From a checkpoint of a small class-conditioned image diffusion model: activation gelu, trained on analogue clock faces.
Rows from block 3 of a small class-conditioned image diffusion model, named by matrix and row number. Rows with one number belong to one neuron. Each number is 128 + 32 x the weight over its row's rms, rounded and kept within 0 to 255. All counts start at 0. After the name is the row's rms in percent of the matrix's.
After each neuron's rows are labels from the 100 images, of 14976 (inputs lightly noised), where the neuron reaches its highest value: "colour at peak" is the nearest of a few named colours to the mean colour under the peak; "strongest on" is what is common among them. Only what is clearly more common there than usual is listed. The data: analogue clock faces.
# fc1: MLP up (model.blocks.3.mlp.fc1.weight, 576x192), inputs 64-127
# fc2: MLP down (model.blocks.3.mlp.fc2.weight, 192x576, transposed), outputs 64-127

fc1.391 100 [199 128 207 112 105 136 124 154 116 105 119  49 104  89 164 116 131 153 160 166 115 157  68  98  78 143 156 151 138 133  84 143 128 178 121 216  97 155  89 101 128 142 129 143 172 140 155  80  62  67  94 119 128 199 131 120 120 144 156 107  94 168  86 108]
fc2.391 100 [ 88 138 126 141 126 151 175 131 107 156 135 179 112 140 159 112 103  82 113 154 108 119 155 177 133 145 116  92 106 175 145 143 125 122 157  75 118 146  82 157 164 152 157 110  84 119 104 144 136 184 206 178 142  66 142  82 190 123 165 139 106 106 127 150]
colour at peak: blue
strongest on: dark face

fc1.557 101 [112 129 119 100 172 171 107 149  97 135 125 154 125  71 136 146 112 151  59 192 110 113 196 121 129 138 138 148  84 181  86  71  89 138 117  88 166 132 116 140 156 148 117  86 115 150 169 146 163 157  72  95 157 124 202  81 103 147 103 168  87 135 134  72]
fc2.557 115 [103 107 150 106 180 114  71 185 113  99  90 155  93  57 164 159 143 150  65 185 141 142 160 104  76 144 163 151 130 150  96 125  80 198  98  59 143 132  88 109 147 155 139 118  95 124 164 147 161 150 117 110 148 135 164 113 151 118 159 188 149 162  72 145]
colour at peak: black
strongest on: dark face

fc1.307 110 [150  96  96 123  76 146 167 170 143 169 145 100 157 153 104 168 111  77 125 123 144 140 161 144 172 140 115 156  91  97  95 106  99  85 151  95  98 125 130 143 165 205 160 159 166 121 120 146 117 169 100  66  95  99 126 132 170 185 105 134  94 157 192 183]
fc2.307 125 [121 117 152 130  91 143 128  88 139 165  67 123 125 106 104 138 123 145 124  94 132 166 130 162 150 129 158 111  92  78 108 136 127 148  83 136  74 166  94  74 110 146 148 133 124 167 104 174 120 158 134 164  98  95  66 107 125  77  88 102 128 113 123 178]
colour at peak: black
strongest on: dark face

fc1.563 082 [110 144 172 135 113 120  94 125 122 107  91 155  68  86 152 105 130 167 148 111 127  72 106  76  54  98 134 105 123  68 144 102 150 114 140 129  87 117 186 108 104 105 129 103 121 174 139 105 132 114 124 157 184 130 103 151 124 141 115 140 170 104  97 121]
fc2.563 078 [136 121  45 127 148 157 139 131 137  91 167  73 145 127 134 143  94 115  70 198 149 155 118 171 122 119 140 149 132 120  94 148 101 147 124 115 120 153  36 154 136 186 111 131 100 129 127 178 133 158 165 133 136  61 135 128  90 108 102 146  88 115 124  94]
colour at peak: white
strongest on: dark face

fc1.567 085 [134 138  93  78 121 129 126  88  99  93 113 117  96 111  84 129 133  80  90  95 192 143 126 140 116  84  93 149 159  79 146 100 128 168 125 130  82 163 141 143  84 151  97 108 143 123 105 111 187 124 164 145 117 170 150  87 141 135 140  93 106 113  87 147]
fc2.567 090 [120 121 151 176 164 146 104 151 142 122 114  95 192 173 181 142 133 145 161 201 112 102 110  44 131 124  72 165 143 114 161 108 123  67 102 101  58 145 156 126  92  60 143 139 104  93 118 130  78 131  94 111 183  75 100 129 114 168 108 163 150 155 161 155]
colour at peak: white
strongest on: square case

fc1.128 102 [107  93 146 161 128 180 161  84 163 129 107 130 124  95 134  93  89 102 103  91 119 111 166  79 124 131 131 171 102 105 113 150 142 153 187 176 186 131 139  78 128 131 137  91 192 187 177  84 178 138 126 103  99 119 163 138  84 163 113 156 127 147  64 162]
fc2.128 088 [129 166 134 145 129  82  75  16  91 143 116 151  91 102  91 132 136 110 132  92 133 113 155 131 133 100 102 111 101 133 137  97  73 151 119 164 105 140 133 186 100 147 173  67  87  33 133  90 109 171  79 186  95  68 104  77 170 219 110 119 165 155 113 192]
colour at peak: white
strongest on: four ticks; square case

fc1.110 137 [ 97 142 145  71 153 104  97 130 140 131 134 161 133  98 123 138 116 145  75 138 125 151 140  98  81 168 174 104 125 156 151 142  96  84 149  87 187 126 137  95 148 120 138 107 171 111 169 148 118  91 129 105 137 102 140 168 189 137 103 145 161 151  75  80]
fc2.110 118 [137 152 149  96 107 151 158 139 105 138 117 163 118  81  86 108  92 145 170 170 146 139 137 107 148  87 106 149 205 122 103 118 131 112 137 102 105 144 158  84 141  86  92 140  93  95 123 136 156 122 153 115 150 132 138  92 100  81 118 156 146  54  63 172]
colour at peak: pink
strongest on: second hand

fc1.141 114 [114 120 140 142 114 117 166 143 127 141 144 126 117  93 100  33  61  81 107  94 157 152 119 189 134  75 158  80 130  82 117 140 103 158 133 187 102 163  44 107 134  87 161 118 185 143 110 170 140 114 149 152 180 113 103 110  98  74 159 134 145 198 134 142]
fc2.141 108 [107 178 102 103 131 200 120 108 107 153 106 134 136  83 124 186 128 117 155 113 150 115 115 146 181 104  92  71 180 108  69 172  79 166 127 145 110  65  68 194 147 132 150 151  90 115 147 178 135 127 115 114 115 181 153 116 167 174 172 147 114  81  84 105]
colour at peak: grey
strongest on: dark face

fc1.356 097 [ 24  88 122 132 130 106 162 149 129 148 181 130 103 135  72 120  61 152 122 136  89  89 117 138 114 116 115  93 127 115  92 159 119 126 126 121 135 156 109 107 155 190 140 193 113 172 206 121 135 165 114  85 176  73 103 132 136 122 126 156 135 108 131  95]
fc2.356 108 [129 101 137 173 121 185 152 140 135 124  88  92 122 125 150  74 150 126 207 102  99 134 113 124 154 111 125 112  85 135 210 165 111 170 148 158 158 108 140 194 141 160 144 160  66 156 115 159 158 155 102 110 134 112 133  95 135 141 106 161 112 112 147 139]
colour at peak: black
strongest on: dark face; four ticks

fc1.149 086 [147 137 102 155 162 198 112 120 153 166 100 141 140 106  86 128 135  69 135 132 151 135 147 119 135 135 121 193 126  90  60 108 140 134 123 142 129 126 133  83 131 100 158 105 135 117 125 103 153 117  93 119  85  78 141 166 155 157 124 104  78 121 101  87]
fc2.149 089 [ 92  93 100 181 163 139 114 139  86  99 137 111 160  84 114 111  74 115  99 108 123 159 109  86  99 126 107 128 123 105  76  82 124 175  92 146 111 112  98 107 101 104 119  92 142 122  73  96 135  80 116 158  40 111 159 156 145 123 141 141  94 127 135  84]
colour at peak: white
strongest on: square case

fc1.23 091 [191 113 124  49 103 121 119 109 102  88 166  82  89 151 124 126 163  86 149 164  98 121 162  98 160 146 150 169  75 117 178 104 100 169 178 119 184  89  85 124 145 141 169 124 182 181  80 173 156 105 127 224 114 164  92 126 126 125 105 179 105 170 142 102]
fc2.23 075 [119 179  94  60 151  91 135  68 124 155 133 134  99 114 120  55 184 164  82 125 133 144 184  83 148 158 166 157 142  97 127  80  79 161 177  80  89 120 145 142 133 166  88  95 103 105 111 193 153 114 137 148 170 117 101  89 121 140 161  82 157 122 131 104]
colour at peak: grey
strongest on: dark face

fc1.215 095 [ 97 137  75 159 101 145 138 121 111 104 119 133  79 130  71 132 126 147 110  58 143 146 112 110  84 116 165 158 120  92  52 130  95 127 150 153 164  73 205 145 122 169  70 109 156 127 134 135  72 129 147 137  99 130 144 162  93 134 170 136 176 104 139 106]
fc2.215 079 [141  95 155 141 140 129 151 197 122 155  67 110 186  87 169 198 137 156 100 163 101 106 120 104 163 145  73 168 118 137 152 172 156 170 134 152 103 113  52 161 176  96 116 128 123 107  76 120 116 121  93 165 164 148 191  92 125 145 138  72 110 123 122 112]
colour at peak: brown
strongest on: square case; dark face

fc1.330 116 [112 212 122  95 121 108 103  59 105 136 176 147 148 132  96 111 165 140 139 116 124 143 102 105 158  76 140 128 119  85 119 174 180 108 133 182 124  81 156 132 136 184 140 113 141 147  76  89 132  84 138  76 161 115 105 120 127  67 163  92 116 131  95 110]
fc2.330 096 [132 139 129 150 186 107  97 129 193 140 114 155  95 118 141  93 113 135 150  91  69 107 153 113 151 115 104 107 114 152 120 157 142 149 143 156  81 180 168  72 107 122 141 138 148 124 124 133  97  79  99 136 133 124 132 124 214 126 145 163 156 124 123 190]
colour at peak: pink
strongest on: dots

fc1.570 107 [138  72 133 133 144 109 157 144 126  93  66 122 156 115 142 105  70 125 117 162 132 149 154 113 154 185 128 100  86 127  39 101 105 112 154 127 130 170 119 124 123 111 177 132 116 151 156 159 197 110 142 116 126 129 138 154 122 152 147 121 123  84 161  78]
fc2.570 111 [142 138  95 101  98 134 103 122  67 125 158  62 125 150 104 112 116 110 105  80 171 101 141 110 177 139  63 131 136 109 116  84  90  93 113 120  96 136 120 132 126 103 148 157  93 120 108 118 170 156 102 109 103 129 143 178  98 148 143 128  93 177 151  89]
colour at peak: brown
strongest on: dark face

fc1.260 125 [116  72 122  93  73 100  58 105 119 152  80 151 118 121  60 129 163 136 106  73 125 111 131  74  74 126  95 153 116  75 141 184 129 163  92 117 119 141  89 108  92  24 109 126 139 103 106 100 126 154 123 155 102 121  99 143 197 169 108 150  59 111 160 106]
fc2.260 087 [109 107 159 146 128 133 156  89 136 101  63  81 146 118 109 150 123 116 121 155 157  94 110 112 170 133 103 138  98 140 125 140 129 171 135  98 169 200  86 161 182  83 109 150 140 112 134  96 145 141 142 131  31 195 136 129 112 189 176 137 151 118 138 100]
colour at peak: grey
strongest on: square case

fc1.314 124 [165 135 176 170 143 166  55  90  93 140 102 145 176  67 156 115 118 116 141 119 121 121 125  94 125 154 120 109 120 143  67  97 124 148 128  80 104 129 155 163  59  80 110  61 113 153  94 125 142 163 157  92  94 131 132 124  62  88 140 106 117  60 105 123]
fc2.314 105 [151 126 151 137 147 116  73 110 174  69 101 128  62  70 136  98 105 104 125 130  81 137  96 170 149 107  94 178  90 162  90 148 108 178 106  65 135 198 137 112  83 142 140 169 128 150 125 169 102 130 114 157 145 128 128 117 186 112 105 167 160 114 131 155]
colour at peak: brown; black
strongest on: dark face

fc1.546 114 [153 100 120 107  68 112 184 137 147  76  78 145  94 128 108 129 116 118  81 103  86 193 148 152 185 165 153 161 131  79 138 102 130 102 118 119 123  99 144 126 129 188  43 147 125 185 167 156 109 123 129 151 135  50  77 179 128  93 147 138 151 156 126 107]
fc2.546 091 [151 129 127 188 107 118 104  68 113  86 100 115  95 158  81 129 123 107 121 115 139  97 162 163 193 129  85  48  75 132 199 108 123 138 163  92 161 180 133 185 177 150  83 100 110 149 102 124 116 120 130 129 105 174 146 152 106 147 132 101 159 120 113 138]
colour at peak: grey
strongest on: square case

fc1.338 088 [124 151 119  84 143 144 155 157 134 202 119  90 103  94  91  89 173 105 180 101  95 177 104 109  81 219 141  90 148  92  75 105  93  95 162 174 120 158 137 110 128 109 107 146 103 160 164 151 180 119 136  87 133 128 125  64 137  77 145  96 135  96 111 110]
fc2.338 092 [137 124 137 155 109 107  99  93 155 162 112 211 121 134 118 176 148 166 160 111 134 124 191 101 153 143 105 133 127 133 129  73 134  94 136 114 126 144 159  49 135 144  97 142 125 131 116 117 134 116 133 102 127 147 131 137 114 179 130  93  89 121 131 193]
colour at peak: white
strongest on: dark face

fc1.392 088 [163 115 106 119 143 129 127 134 130 105 147 176 135  83 110 146  82 146 131 109  82  94 164  84 139 114 147 130 139  48 103 112 131 116 142 141  86  51 156 117 164  86 143 123  95 133  91  91 136  51 121 117  90 127 126 171  88  88 144 205  86 147 124 100]
fc2.392 076 [ 81 136  96 113 109 159 125  95 173 158  61  53 138 134 108 107 111 156 116 159 154 135  69 144 102 105  84 127  94 183 197 108 122 137 140 207 187 178 110 160 119 146 110 120 190 149 187 154  78 159 101 172 132 158 136  82 120  99 121 119 165  97 137  90]
colour at peak: grey
strongest on: square case

fc1.17 107 [ 71  95 153 130 126 148 175 110 133 112 132  87 129 108 143 117 205  87 173 186 180 115 127 155 122 173 112 141  67 148 123 136 104 147 141 130 137 138 117 116 159 177 152 108  91 152 145 160 130 114 171  61 125 122 103  86 191 173 121 166  92 146 136 112]
fc2.17 107 [158 137 123 153 124 113 120 110 111 174  66 118  87 179  83  91 143 135 172 158 103 207 117 199 177 137 150 116 151 144 108 156 127  66 100 149 128 129 127 144 134 159 152 102 145 130  74 149  81 209 119 128 117 154 120 113 155  94 112 107 157 114 151 170]
colour at peak: white; pink
strongest on: numerals

fc1.10 077 [ 62 139  87 125 172 164 112 191 164 131  78 108 135 149 190 153 124 203 119 103 168 165 116  85 162  28 136  85 147 121 117 167 113 182 141 171 162 101 128 108 110 106  61 120 189 152  68 147 147 115  68 172 105 107 113 179 179 134 133 127 106 155  70 119]
fc2.10 099 [ 97 102 139 137 142 105 124  78 155  57 148  86 118  89  98 140 143  98 126 120 200 176  81 127 135 115 114 136 132 109 100 158 114 167  88 102  99 143 142 104 104 134 120 185  88  12  57 132  67 130  67 126 118 113 141 126 107  99 209 145  95 167 118 129]
colour at peak: white
strongest on: square case

fc1.498 090 [160 132 115 151 156 112 142 135 148 163 130 131 147 106 125  50 119 137 141 133 174 104 118  91 129  97 191 205 186 107 114 125  99 144  91 143  89 120 153 103 112  86 162 143 145 142 142 144  89 147 149 115 119 114 111 108 115 197 139 158 154  55  93 126]
fc2.498 072 [140 135 160 140 118 101  63 131  87 136 148 132 102 116 129 179 164 157 148  85 126  86 132 145 118  73 121  43 148 137 123 148 116 117 149  79 194 133  63 152 159 168  92 154 112 151 107 113 153 168 159 156 158 138 103 181 113 118  98 108  96 181 130 152]
colour at peak: brown
strongest on: dark face

fc1.153 089 [103  96 121 146  92  96 101 157 151 160 123  84 122 134 104 137 144 186  82 106 147 139 165 122  62 134 148  89 124 126  72 100 164 161 148 156 164  71  82 124 161 110 123  94 101 146 141  96 107 177 126 159 142 198  82  75 156 112 121 128 134 149 105  82]
fc2.153 081 [139  91 118 122 119 141  86 117  85 125 156 117 139 116 121 125 167  89 143 101 137 154 123 111 115 128 120 137 114 140 115 127 104 193 185 117  39 111 138 119  46 110 124 167  92 174 134  85 103  75 116 182 156 100 114 141  91  84  67 162 122  88 167 129]
colour at peak: white
strongest on: four ticks

fc1.308 087 [102  79 191 146 129 171 126  73 120 163 143 133 139 173 145 154 106 142 128  70 140  59 113  76  96 164 149 153 137 134 159 130 171  82  81 163 113 200 131 176 142 154  79 117 106  68 148 180 126 119  86 106 152 138 107 143 133 149 207  89  63 133 128 136]
fc2.308 080 [146 146 134  91 165 141 136 174 161 133 150 114 126 113 111  84 147  89 125 200  98 164 193 157 155 146 108 159 105 119 128 122  80 112 166  71  76 152 132 126 135 113 132 130 147 155 173 195 127 103 129 111 119 142 118  57 186 134 135 129 144 150 183 167]
colour at peak: grey
strongest on: hour 2

fc1.0 086 [118 111 142 119 117 142 176 104 176 147  77 133 165 131 106  87 159  64 118 132 100 139 155 128 151 109 143 118 148 126 128  56 136 138 104 186 154  38 166  71 173 120 153 115  68  78 142 100 198 142  97 130  96  57 119 153 198 158 175  86 133 104 108 136]
fc2.0 097 [143 127 147 140 135  55  53 100 109  96 137 137 103 148 108  95  84  77 116 155 148 186 121 164 114  88 128 138 117  78 132 119 173 169 150  95 115 129 109 119 154 123  82 136 106  85 149 113  63 214 137 113  91  52 144 164 101  91 152 157  65 143  94 195]
colour at peak: black
strongest on: square case; dark face

fc1.47 091 [134 101 147 100  72 196  93 152 143 155 164  78 116 116 142 170 175 128 125  70  80 116 104 106 126  60 112 113 135 101 127 125 163 137 142 131 142 118 116 187  85 145 119  45 134 137 140 160 149 107 147  94 100  96 143 113 208 158 140 137 121 126 119  97]
fc2.47 110 [110 141 155 140 160  64  97 183 187 116 130 155 101 124 113 177 104 141 138 129 219 121 161 116  70 174 129 104  88 163 117 123 116  88 103  98 184 155 144 142 159 143 104 158 105 119  96 140 144  98 170 133 135 160 140 133  60 101  78 150 118 153  88 162]
colour at peak: grey
strongest on: square case

fc1.571 083 [103 106 163 101  77 138 124 110 189 188 100 131 157 140 174 123 191 103 204 143  98 133 163 152 146 126 111 105 135 158 145  93 114 135 119 142 189  93 121  84 131 162 141 101 167 164 170 121 147 129 156 102 129 139 157 102 137 153 157  68 134 133 130 142]
fc2.571 093 [115 126 138 107  78  83 113 183  92 106 138 149 153 109  76 161  99 195 110 100 135 111 144 129  95 161 178 129 117 113 171 142 202 172 162 167  76 149 141 111 123  83 115 147 139 172 109 124  83 132 123 136  89 141  95 113 113  87 123  78 105 140 135 142]
colour at peak: white
strongest on: four ticks; square case

fc1.319 118 [139  91 105 156 135  47 154 175 175 121 102 135 121 165 129  94 142 110 138 131 111 147 138 172 131 166 133  80 137 112  96 135 100 131 178 166 133 124 128 153  90  52 166 139 151  83  98 133 175 163 176  89 151 131 110 126  94  98 113  80 130 125 165 119]
fc2.319 105 [149  86 125 143  82 146 159 135 104  87 163 153 124 111  55 101 109  98 110  93 163 156 120 129 131 168 101 126 128 123 198  66 160 165  92  94  90 175 119  90 113 140 123 144 108 122  92 122 191 140  99 160 156  99 104 128 101 107 103 176 190 142 148 118]
colour at peak: brown
strongest on: dark face; dots

fc1.323 112 [ 97 121 176 150 145 199 109  84 137 132 171 141 150 114 116 133 107 167 149 170 101 128 135 137 132 164 150  94 146 148  91  60  99 149 120  82 144 135 108 170 114 101 129  82 113 151  56 119 116 112 172  87 105 129 105 134  74  85 133 122 121  66 132 101]
fc2.323 099 [137 104 129 112 113 191 152  87 148  63 140 188 106  71 143 140  91 171 132  82 101 157  89 151 103 145  53 171  78 159 128 157 158 173  76 112 111 165 117 116 170 163  93 128 131 135  91 130 134  91 114 180 174 123 127  91 148 158 139 163 172 156 158 154]
colour at peak: brown; black
strongest on: dark face; four ticks

fc1.428 117 [117 153 116  92 101 140  71 137 106 171 136  73 144 135 135 130 145  67 178 135 143  50 101  95  89 124 171 119 163  90 135  53  99 148 142 127 201 154 119  99  67 123 166  56 119 124  99 100 149 144 144  93 152 151 139 156  94 162 129 107 150 150 147 108]
fc2.428 091 [143  99 109 160 104 164 107  98 152 186 140 177  95 154 163 161 147 150 120  83 150  49  84  64  99  93 121 101 107 128 137 148 136 137 130 210 160 177 100 143 197 150  82 104 139  96 105 165  90 104 129 137 161 129  93 112 142  99 175 153 103 139  99 110]
colour at peak: grey
strongest on: square case

fc1.5 090 [163  92 111 165 113 123 134  91  56 105 102  79  86 176 142 124 130 136  81 175 151 151 142 103 135  89 113 122 119 139 131 150 111  96 126 103 148  98 192 150 175 135 141  98  70 106 122 161 128  98 102 162 163  85 115  94  86 142 139 156 150 117 154 161]
fc2.5 079 [ 71 121  70 162 175 131 142 121 210 131  82 100 154  83 167 167 184 148 172 141  91 120 134 139 149 157 172 154 175 115  81 122 106 132  87 116 117 105  95 103 129 149 182 112 126 127 104 151 214 165 132  99 146 108 102 106 185 113  89 190 162 148 170 157]
colour at peak: black
strongest on: dark face

fc1.281 092 [196 159 133 109 174  83 136  55 121  81 123 123 148  66 143 122 153 139 150  89 167 125  69  60 155 133 130 141 171 155 112 109 104 123 133 100  80 124 157 140 108 171 118 143 101 104  89 115 156  88 185 105 126 118  96 102 102 153 172  82  74 154  87 132]
fc2.281 100 [108 125 212 163  88 124 107 129  61 190 141 145  57  68 115 123  91  76  59  91 125 139 164 136  92 134 158 124 128 185 147 135 119 157 128 109 113 137 180 115 138 163 117 163 122  84 113  78 114 142 156 110 126 148 131  86  92  30 165 152 147 117 114 168]
colour at peak: black
strongest on: dark face

fc1.367 091 [ 73 150  60 133 161 111 115 149 157 180  53 175 130 118 133 129 130 127 147 119 112  88  98 114 127 159 128 137 122 127 145  81 184 139 158 190 131 100  88  92 107 130  97 197  48 163  86 116 157  97 112 120 121 151 127  82 148 104 209 120 175 163 143 146]
fc2.367 089 [147  77 159 142 121 117 137 146 173 104 126 138  91 127 112 110 114 138 120 178 105 106 131 140 121 128 142  74 155 121 144 178  72 138 132  67  90 147 112 185 129 152  98  94 136  86 139 102 134 169 221 132 124 154 103 140 157 123 134 125  86 105 118 137]
colour at peak: green
strongest on: dark face

fc1.132 108 [164 118 116  99  96 113 133 145 109 131 173  95 124 151 169 173  92 118 106  76 132  67 125 127 175 146 145 131 107 103 145 116 116 116 160 109 132 125 129 118 146 162 134 170  71 104 123 103  80  76 114 102  47  97 182 104  68 157 121 105 118 118 127 133]
fc2.132 094 [163 142  60  97 107 162 130 112 157 204 185 135 124 153  51 128 159 115 112 159 131  71 129 107 148 137 109 158 118 158  87 104  99 108 136  82 113 164  95 147 177 129 138 151 100  88 156 151 121 140 153 164 107  53  59 110  81 108  56 121 129 130 211 165]
colour at peak: grey
strongest on: hour 11